config.toml
image_size = 32
crop_scale_min = 1
rotation_deg = 10
norm_position = "pre"
mlp_ratio = 2
fused_qkv = false
parallel_block = false
depths = [3, 6, 6]
widths = [64, 128, 256]
optimizer = "adamw"
beta2 = 0.95
Rows from block 10 of a small multi-label image tagger, named by matrix and row number. Rows with one number belong to one neuron. Each number is 500 + 50 x the weight over its row's rms, rounded and kept within 0 to 999. All counts start at 0. Numbers have three digits each.
After each neuron's rows are labels from the 100 images, of 14848, where the neuron reaches its highest value: "lies over" is the class under the peak; "top examples" is what is common among them. Only what is clearly more common there than usual is listed. The data: rendered scenes of coloured solids on a plain floor.
# fc1: MLP up (model.blocks.10.mlp.fc1.weight, 512x256), inputs 128-191
# fc2: MLP down (model.blocks.10.mlp.fc2.weight, 256x512, transposed), outputs 128-191

fc1.147:512544472528514452505519582545529551490424607477543474461466631436464488553465464536427469475535483537487484424440510552539412360615523507483475469509473468449553501419562477545458487492542538
fc2.147:561552490423526414453474513545569474564494487456560497451545531460410485479496480499571531460609607466452469546492489571466480433438447536608472503465441522473488515458511537525561511520428468
lies over: bowl
top examples: bowl; light from behind the camera; largest object: bowl

fc1.95:561498506613417446448435539586584483535428500540543376523553519460411527472495494495483493543591545483471507502459489562503615487543519503454452500480456420535620487440504541586522567381501539
fc2.95:443387517569568554461505490482451543512498507478462524516635536479480538459489510519611477454534474524520511537522494584615593414559599406487553597433419415499546484446570426516487522590555421
lies over: jack
top examples: jack; largest object: jack

fc1.191:430539526546539407525563552510502532427483412434390477587459489512524473563549443491501444468498481482475531440421516487537456588507518478468472580504481438429427488489536512531523555548478573
fc2.191:490549554494544601456601537429492537518447526533445577595536533444493524596548448564447446432506472464466426510524518529485522486598484447461482536588534560553462581526521544450477462516465430
lies over: cube
top examples: cube; orange object; largest object: cube

fc1.329:550482572492406504434522476427568486521517513491443504568478498554512536632551503432472509632560447606429505463515378491525465595495459441439485526504463590489466440464492449533499493331381425
fc2.329:476455557581559496516522541398542503410479485507501490424506475501525519544523425431554483518478515453587495579493506536501458436345517406606453382477624515575519526503505532475553488551490441
lies over: spring
top examples: spring; largest object: spring; light from behind the scene

fc1.15:477517483579454464454471491425492599474566559414418489513482483517423503471550505516536425483477500574485497584436559494594529466540522538511583537482515366437450460510525487481424490551570546
fc2.15:596438376490510541454492596536407517411426447478511470466583373555521522464569519464492517581490446548526476529509424561542524510450523445462475464448470429445574487573535390369422478494457548
lies over: egg
top examples: egg; light from the left; largest object: egg

fc1.239:439399486512461603500547389453481570398557506476509471581479492479503581506576515490502528475483486531458501535445499498488513499512498466500450467508451507431436419516587480500459444559484557
fc2.239:507567484457468407469441537421504488433491422569482513619528566528451469471567487554542491500605460470472477487483535490517476589539433504404444568616554516553434563560442512438500538557413513
lies over: dome
top examples: dome; largest object: dome

fc1.455:599527456537380491504486422582530484468489368501496501428493474576525419594561519510474451444443510524469509506468533507631455563498470508443442442406418535490542581599443523537495553447498532
fc2.455:434450527448575608517578532546416566496584491450465582575467452512558514570586502488451490457486469548435446476548459521426581491479465576556452380572534496492455413509560387505537501530468506
lies over: bumpy ball
top examples: bumpy ball; largest object: bumpy ball

fc1.73:476497451561434447433573478441562470360548469405465496446434500420436529447435433497456488521491418498405492628513462524490513615583640465488521525513504565405484500534494486435492488565503571
fc2.73:561502529477427522505448529510551482440394465545494510503522557475547500519556530529449512542501479448499457472500572422438614546469465592463516405531509489523517529593475568458534426475426455
lies over: dome
top examples: sphere; dome; green object; count: five

fc1.51:466428478486477534544535514418560614514525464451427439535571479511534575503502456479507417567494471567528468569517490531556535529525505553531591550484554503461518417505492522530481444597495474
fc2.51:559568481519476449513524501487455432488474463448583436452420524494530535465506589415495551468532469428447495552533441550543573489566540557507445478559430467476459510527595569538452535592551443
lies over: egg
top examples: metallic; egg; largest object: egg

fc1.373:521526477518522439518428489532541465493383420462443493349423553539535437511421539496504523453449470455467492558422476436510425498524484500509474467473560437500530517505432579480481558525521557
fc2.373:512540494539454609503514548425540543414486482505604508500565485445499483452546488531412372530542468440436513497531384484457398479584446436553559584602558496519511448457536567441458419563520490
lies over: wedge
top examples: wedge; largest object: wedge

fc1.3:457527489522440500532544393539488469516521547531501533619432538551551485536429467496525525448467455510490479419534487508559521520536490514456431517522522466462542494564531484505547466515497476
fc2.3:471459489541585560476415449498508516478507510549630579656572438519538460507538454439578491483576543467417522575492464523436471515466518449499492534519559533471451480623530523445517562606447595
lies over: bumpy ball
top examples: bumpy ball; largest object: bumpy ball

fc1.129:436483484452534602499568521432456578411444470357534411515441432487483465477474433491518544455530595545511463512519512543506408500536537540469478545506445528372429451405555453543491534562578500
fc2.129:557444423454530581498522508532521559490539508489596460471479584489478494443423513560518584518486546524544569489562419419520515436476510440527596471488501472447529548454480471486454403574611431
lies over: torus
top examples: torus; largest object: torus

fc1.172:450464477488380424455559518519468555464513478487499433540582417508509516434487591454500482544513474480559443423529514606553527436511541514459528539487501497403537470501563448489488516512463513
fc2.172:545545518553463477498439460481608491517524550628473552526494485415458500548566512563509457447427583433474474581507475387403463474504578465498462500451442512527534488550452525489479503498534459
lies over: sphere
top examples: metallic; sphere; dome

fc1.342:548572519498559606532437421594472527447414452502476471577563573513492496514500557490513489429495464523440509558402490544513526650570439492489553523459524543501607444501478469448429496514539495
fc2.342:450481485450472475594509591536556516539558479508486517421432650564473514502547496483502531514533573518492539458525528515479446480477540498555368409466421496497424535475522505572417459495507466
lies over: dodecahedron
top examples: dodecahedron; largest object: dodecahedron

fc1.269:547490526498384465401541453535492550475435425439521524372520573562513419605560536466520483526467457569494521472442522510492501585526415580444457439469466521406576547449464502479451523451401548
fc2.269:510486509456520571470513545607415520541617539483505640550558471498590517507565568565455514492454548496422481502569465510492543478526478500535466438500418484487558442576505368527524526480487423
lies over: dodecahedron
top examples: dodecahedron; largest object: dodecahedron

fc1.171:426422506470440558450490465407528486523532538525492504458560542519475550551539511507512449480521517502451524549475547510514459464534528508455472488527520381576458422430475554554465528514517632
fc2.171:527502494484550543422543541546368526522527525448535555498577470473427508477497509545452456502480357456456506456527432563538499407461551440557526572507529443533548511492409479493485496529470434
lies over: cone
top examples: cone; largest object: cone

fc1.207:438471518410445491542485400541476493485482541479572505549394575533562542571447502450461527467572534489474585436532510475542518509514476482435433449462468494484476472512543460565523523398528474
fc2.207:532482443549532496474522536458458503444421443422601580521568402515582504484524484483451526530505413488517437489468463543493486569557498487602516544494568526522515512577481532439415455514487420
lies over: spring
top examples: spring; light from behind the camera; largest object: spring

fc1.210:470519529484423543459518521450539537466606516516545462517480539529480543490526619532562423465471548463509463475453539499588561511504507554474474459469441476493518464419567553535535561506491506
fc2.210:444489446446539563531533503550416568540487570521482499573404540510516513492502479423470443400487530502527500437467498561478476505506514519502512440531527443515587564455511568552479492524499462
lies over: tube
top examples: tube; largest object: tube; light from behind the scene

fc1.80:522581508519518523544495538488500528486486489464429438585523493505552447576499458542523463471497494493417453471431567483494544591490468582425573516445533457503537516502475471474467500531533484
fc2.80:519455536464420396538568538439492535541486530486497494503449506563500514560453440539500554544528429525460422486443577483573554572535481590426490449594552542487458560460523540510564488560444515
lies over: cube
top examples: cube; largest object: cube

fc1.274:508456516480471540481500379519555491495457439431499448550487467547498486597505460501413509476431443526549490502510526487504531510515416491523490509457517513524455524446483568564391446486458510
fc2.274:502446555455601479538520541497481591443535478507521476580482430493422510569517443531435565471526499493530569470553477445556513457523429536503596521553534527563431463475454491509519592464483434
lies over: spring
top examples: spring; largest object: spring

fc1.272:477539553588499534558495492456458574512543451485433511518500527421523413526551480508547415453524559486479482407392532495565477584591523496478417495499479477461462521439562642450489536459387530
fc2.272:552523489432519436596538568564484498599537532494527559438476482521451522473540522437541578446599447459512561375595533595594441557545511496551497505476481497488482472608589576519471532500469483
lies over: star block
top examples: star block; white object; largest object: star block

fc1.109:478464542498482559505538434520550613535623530585440526530483526485508505594537552479432404501549539526538525459558474527546531427570510464489508490459511429520484508473545496486459511507507534
fc2.109:528473543509520444517501503512497531421482462438533432449480476577475464506547440489562481449506401554414538464458551455540512494415437577534488534543429475578556500530450509575574409542496503
lies over: cylinder
top examples: cylinder; light from behind the camera; largest object: cylinder; green object

fc1.249:388396520423491604518498420484492519540573514476540449543437562549426471518458546531515444399488545519455513574336464497508545489591467598476449448451528457523428575545500531512463459495549549
fc2.249:516400539499545445498546513481426508472490513465452450466613535489506491422469490554471456502497495494519546541518566544538512411434463428553563449470477464565587515444334445516496526448562521
lies over: egg
top examples: light from behind the scene; egg; cone; largest object: egg

fc1.186:516529474419535487489481430467538537487532430504500496461529439560517543508457589533458426549570555517567557534453502573473515479532548538550477555551525447484510513556484505531544482494510564
fc2.186:523539520590405428552514531471484559521461526459566447515508486435505493452549397495436484498468473524501531479499567529456470540582444509515477470427451402486518547452584511460580515482430465
lies over: dome
top examples: sphere; dome; egg; largest object: dome

fc1.261:480517464539507521517557632479522505402497536409605370493459537473385422451467511502505609488488552539527473533528525484581484480559536571492548519521534474453492545440522432667489484647578522
fc2.261:500450431467555631496568512522428590489497478510564519579519509567425440475457518560465562545470535537532524474533460448538506477552480490519650479509535480483475522473517508525414409524586415
lies over: torus
top examples: torus; largest object: torus

fc1.450:538514525445429494534448563543472521460476481516514449442355440545519433531529436558552532446543554450539450489444493464495442473540525569468395472480452493443607529507590545531567570571478514
fc2.450:536421462518545685457494521536503566535482531504472523584595499447504521574528512536488472526507496566447497536449455475510557524571510469468549572445493418410544505527480451469476483439556457
lies over: jack
top examples: jack; largest object: jack; cog

fc1.474:529519417564388454362521515496460504452488465353526434494531449546525526386456551432467490571549443545525589576521383602580573498532530451486534550472479511483547508543475534487419551548529547
fc2.474:478569566481483408480474445543551475596526483512494476549357562441594497544498521458537477460500504458483459432463501483509542535496479604466362464498532491499450493492504585650568541494521425
lies over: sphere
top examples: metallic; sphere; light from behind the camera; largest object: sphere

fc1.340:444495513539474476543592467497548536512524501563443469493449508464485536422504527471541420541444550444517455470504556500592514553542509570434489487472570428418540480468629515557489497480475510
fc2.340:515423468505518532488438505459428666438530566571481591542501484497526509501585529511433520461486487527459498473545507476514427522501498494453520477485479459496509513435471562512461513484467437
lies over: tube
top examples: tube; largest object: tube

fc1.233:498443517525458456497506529494461530493472527454589463464511478574453507499438516497488495532592546458504466470491546509520447438543566506450413542565454491436515530356596552574516514494467437
fc2.233:463426422508563537564475585474577553486512473556483510578572437448407440524664429543461512524523419501572542444575530523539531441503514490527523512468458522602456490472452541536424557558504419
lies over: jack
top examples: light from behind the scene; jack; count: five; largest object: jack

fc1.458:390523466522406589535481493410447476462547523518528514541462548540504598492484494412544460452472409429556418623411452504550527504605561529453548548561492490428468496443496495505481480582499539
fc2.458:535479440504500453548478524478604473540471422584575506536505485534408471548573553504608476537467406427448504571434485492484522433547535452555492571519501484513541461570430525446478453491478488
lies over: dome
top examples: dome; largest object: dome; light from behind the scene

fc1.38:490517495402371525499552530506494539421548435468536476471427435570466503572564398470459532470575477486507440468434482465554457529499540591506451469434429538482518466487582513543472465559578530
fc2.38:545524540364498585507555543549477550556521467465577515451518481563438418602513485497491480380527443465480484447417470449478509395513414533488558452509557485514482553547420525530525567462513487
lies over: cog
top examples: cog; largest object: cog; white object

fc1.504:455532505535432475494512492556520456473550503468562455477416437512512542535448471495537520496506441466491513500471446472550465562499535551506446511473408541401537623528620531498546460519496526
fc2.504:543590598445497568439466619463523511479419502495500479459600472436471439581508540579482483537478472434520483549454414471526512432465473430494588489502581504524559511517410557535519489414464512
lies over: cog
top examples: cog; white object; largest object: cog

fc1.271:412553485519528476411476509509478462432472402464419516457466600546466484478541508434483539478513475468454485556424540501593523595524492533465496573523475526447528512556473466458497546477472477
fc2.271:503566589459516434484486576595527583552428503476467514499518541430528476553535596575480509478443558554465471546456488537494583497509483634529492437485482494443521551552410568560513506446482465
lies over: dodecahedron
top examples: dodecahedron; largest object: dodecahedron

fc1.495:536444586394497514493487641491512495533268484492554473457427544525501467507498492441467468521419494429559481545351515460558357521536441538513411459531591438514501506438459554519539557597466523
fc2.495:520493504613463546425494504476437399470513464457493510467573520498480473494462654512406428503528479447518448495532523515457541465515516490522533469537514509577525530550419591480464602388492404
lies over: octahedron
top examples: light from behind the scene; octahedron; count: five; yellow object

fc1.348:578490505556478457561469494499567443522411514583539425467486536531476471426487537529505548495553559494553490539453533547537585519527467554457453517505530531530572556494551437533526538382544462
fc2.348:524522603539444576479450469488553437464423456502567538482482522406539533488457429486535475478500481449505503489490545519504641472551535414476452450513396450527601563541464496530535479531499474
lies over: jack
top examples: jack; largest object: jack

fc1.98:519432571457448416426508387558501548447470536484448510440382514510500448567478552457544519439472510508489507498512538469563545528540479524463466465453507565477512554469497553565441503437463510
fc2.98:507467516554578517457473472500380600439527452539540610648593421408458466565532512582428505537445470493504497493536450452484510506479512516581537562517586554459456442492472450490498542519434477
lies over: spring
top examples: spring; largest object: spring

fc1.379:634518523549530505477450460493541445537419453499484504427566515465503461518470479558515523476519594499437502525412555527488487540459449483423412446487485434464449557471537542509526559402410592
fc2.379:492573462507455603539465529511551494408489414573536611501489515485530480514525470484466424540572434468370440517506441500444492541532463433507560478568468530482564477526571558468464418453444443
lies over: wedge
top examples: wedge; largest object: wedge

fc1.197:552549493473483455418471566451478468528443537485492487410446523507465459507534540472483487547582454453508477460379512545585362453506444539450433570532395479461566457442614491559553550499438491
fc2.197:565534455475540502491519567514541568525505450507453557539515465570396461564522529565531593506466584406469513585526402519575443407474465518578528510413521558456484425518522468489454466495466465
lies over: bowl
top examples: bowl; largest object: bowl

fc1.255:491504513535524533498563517475490566506588553488429451482463559522482535492491568481530441528483575465520450461483570535570538511555520570466471404423530439490523517493567566538473528453477554
fc2.255:517507446466533519547493493489508551505518619531481496564453501474512526434500522514499421410427523486538426479498512542532466491484483518497549441522505448487585567413510558543523504530478435
lies over: tube
top examples: tube; largest object: tube; teal object

fc1.178:563551606572543522521482538507583602441580536435401493517507521480416525548439458503532425513436497589495452439408421498504528428470533577485534520483531455490537471471502473504493564575509544
fc2.178:539438441516422551507531469505519555481421415501519475638548453474509491562482450585536395525427393473518460514425416532558594434447457441447494586546533513482479502518496396529432411483516554
lies over: cylinder
top examples: cylinder; largest object: cylinder

fc1.112:514355450441513441479448463436518515507481566477487530458554495534574536457451471522463441463455462574501589490455487452512487507515553470445509499493424496543374523446464530471514514479514592
fc2.112:521509410562455449590528504537483600448479437486506488489480354547569446453558514449425558567486417584567542387577579468458534529492449572544541573394507509535438450575487518508429471471530520
lies over: spring
top examples: black object; light from behind the camera; spring; largest object: spring

fc1.119:473562597477455479444474535485534558499537565502475497499459536516474495524528561458523393444448577538461486549440573514569552538535530532437469447515500494491531520441583536500493554477455539
fc2.119:522465455414518549453504462547462587549476593555505590480499529443529509468501554507472470451479532473517439457559483534463510494526455508555544394520492458525590518437505527578494533463539446
lies over: tube
top examples: tube; black object; largest object: tube; its colour: black

fc1.93:458503495392435528442497488428488571454534421512620475552487522501457558566552538505641462515502448439479499557498511412538648506580525503492590518512518512510479448464521499573480458462419477
fc2.93:494558450554562478520501557576449507528523426578518509491475502489566481510547477404407519505531447532528461447513512470496455427526487487474460497468441485504520551480552547614515538550554473
lies over: dome
top examples: dome; egg; white object; largest object: dome

fc1.313:407579517570513569447525475491516601437611501427393510513442526478522516492460428501560443423477526458476478518393520537542481519511607468503513594552476431408519450435570480515503466493525529
fc2.313:568474520506476496436461563467441540502419442467502518502570361491464499535583500523476482564450430470504461510534383493488565491473541517541515541449512537515566528572469449425461443424423453
lies over: cylinder
top examples: cylinder; largest object: cylinder

fc1.286:507494478482429487470510524547483593514547484506440469538499539540518549561488485505527453496490537495468500489476455437490473541459447576452487426481491500388559535541544553508524597542439525
fc2.286:539571523480470485411374572503424509608538466580535480498522556500428483531552553544500487501537475434440519424482499493518513569507472555478548478553489518558522584508410567527487574531450448
lies over: cog
top examples: cog; largest object: cog

fc1.200:459462510540503517556586417546588515490594492491508482496430510510524437508521471525542482433519518526470496489428438446550549501530547542468483445457510494539423565530436525478413507498523574
fc2.200:522515502475533500558476567426446513449414438490398483428479607483567531422563523494502440498429454554471486572377580540518455531497388482530461525540474484543463527473506535541471528480522482
lies over: egg
top examples: egg; light from the right; cone; largest object: egg

fc1.248:580439503544495527485434428550586473461460543384547502541577493464522484483439502487550481454466591572498504595510479439534503540552504483499482442420461478468485557507499472516500524432570561
fc2.248:554404487502428442578594440534466470568519393424478423479478473558546437435473511485461535449488477500516453424437648536533429548450451475547480516468467465537472557503489550520476433592537563
lies over: bumpy ball
top examples: light from the right; bumpy ball; green object; largest object: bumpy ball

fc1.345:453368498495494661446469448417424497506556478509437510475474569505454498433488608430502512441483557576448518588478545504597544504482483494418554509473525481503446481472502500506448456481532577
fc2.345:496428454437493442553516494463487463553534481505526415474592587531402461421542541544570490458533478519497542517564526559612509417433503487495536562479449451496543548421365515571491470496482472
lies over: cone
top examples: cone; largest object: cone

fc1.459:458411501497463558532516495469533539526584503488559529567539545475402539509395459516533428476519490448494502569524546501474506513470564488470511532515522348459377469510475548510482474461566544
fc2.459:607536507461514444422440542603418480527467506502458529476502467460595506514491502506476578517472544518511552467544469523511431475511480464578441432498483564466509527492500462521472555539522469
lies over: egg
top examples: egg; light from the right; largest object: egg

fc1.390:448498506515471427493540502551506563511572560510448473471471563499471511556506621514568423487470521476498465514460606453589517522518506518451430466433515468448528520464632570566503531474478524
fc2.390:487554460457535530484463471528448590554527611568499527556453510438508492489524575512493403436440551448512470500495497519497471534496472499553549411540546439497593513447501556527503484488541485
lies over: tube
top examples: tube; largest object: tube; light from the right

fc1.291:469454548473421472422533568507467482358450590498523466499565478518472606429440518441488466579456522472553533509499443551512547439479545525491517534537480519388506495439585511549531571452443553
fc2.291:484417507468553524520596427438501468456522559500641551517448492462431553474494567517520497527421504509475558568509475476583431370526507437427490599432442494462467470489456496467433435537552436
lies over: dome
top examples: metallic; black object; dome; egg

fc1.92:467538555497451462447515566476499495430436526482466529548512480479552580402511524456493470589507476545504568548510464567535451480415565543474548572527529427359456421484567493514440447549449562
fc2.92:500440497470567543547485533489548556493566578553533432491454546492384525489464493559549596447575527463494557565536545430546486452504530475421531470461471425498439519459478551544485435524585455
lies over: egg
top examples: metallic; egg; light from behind the camera; red object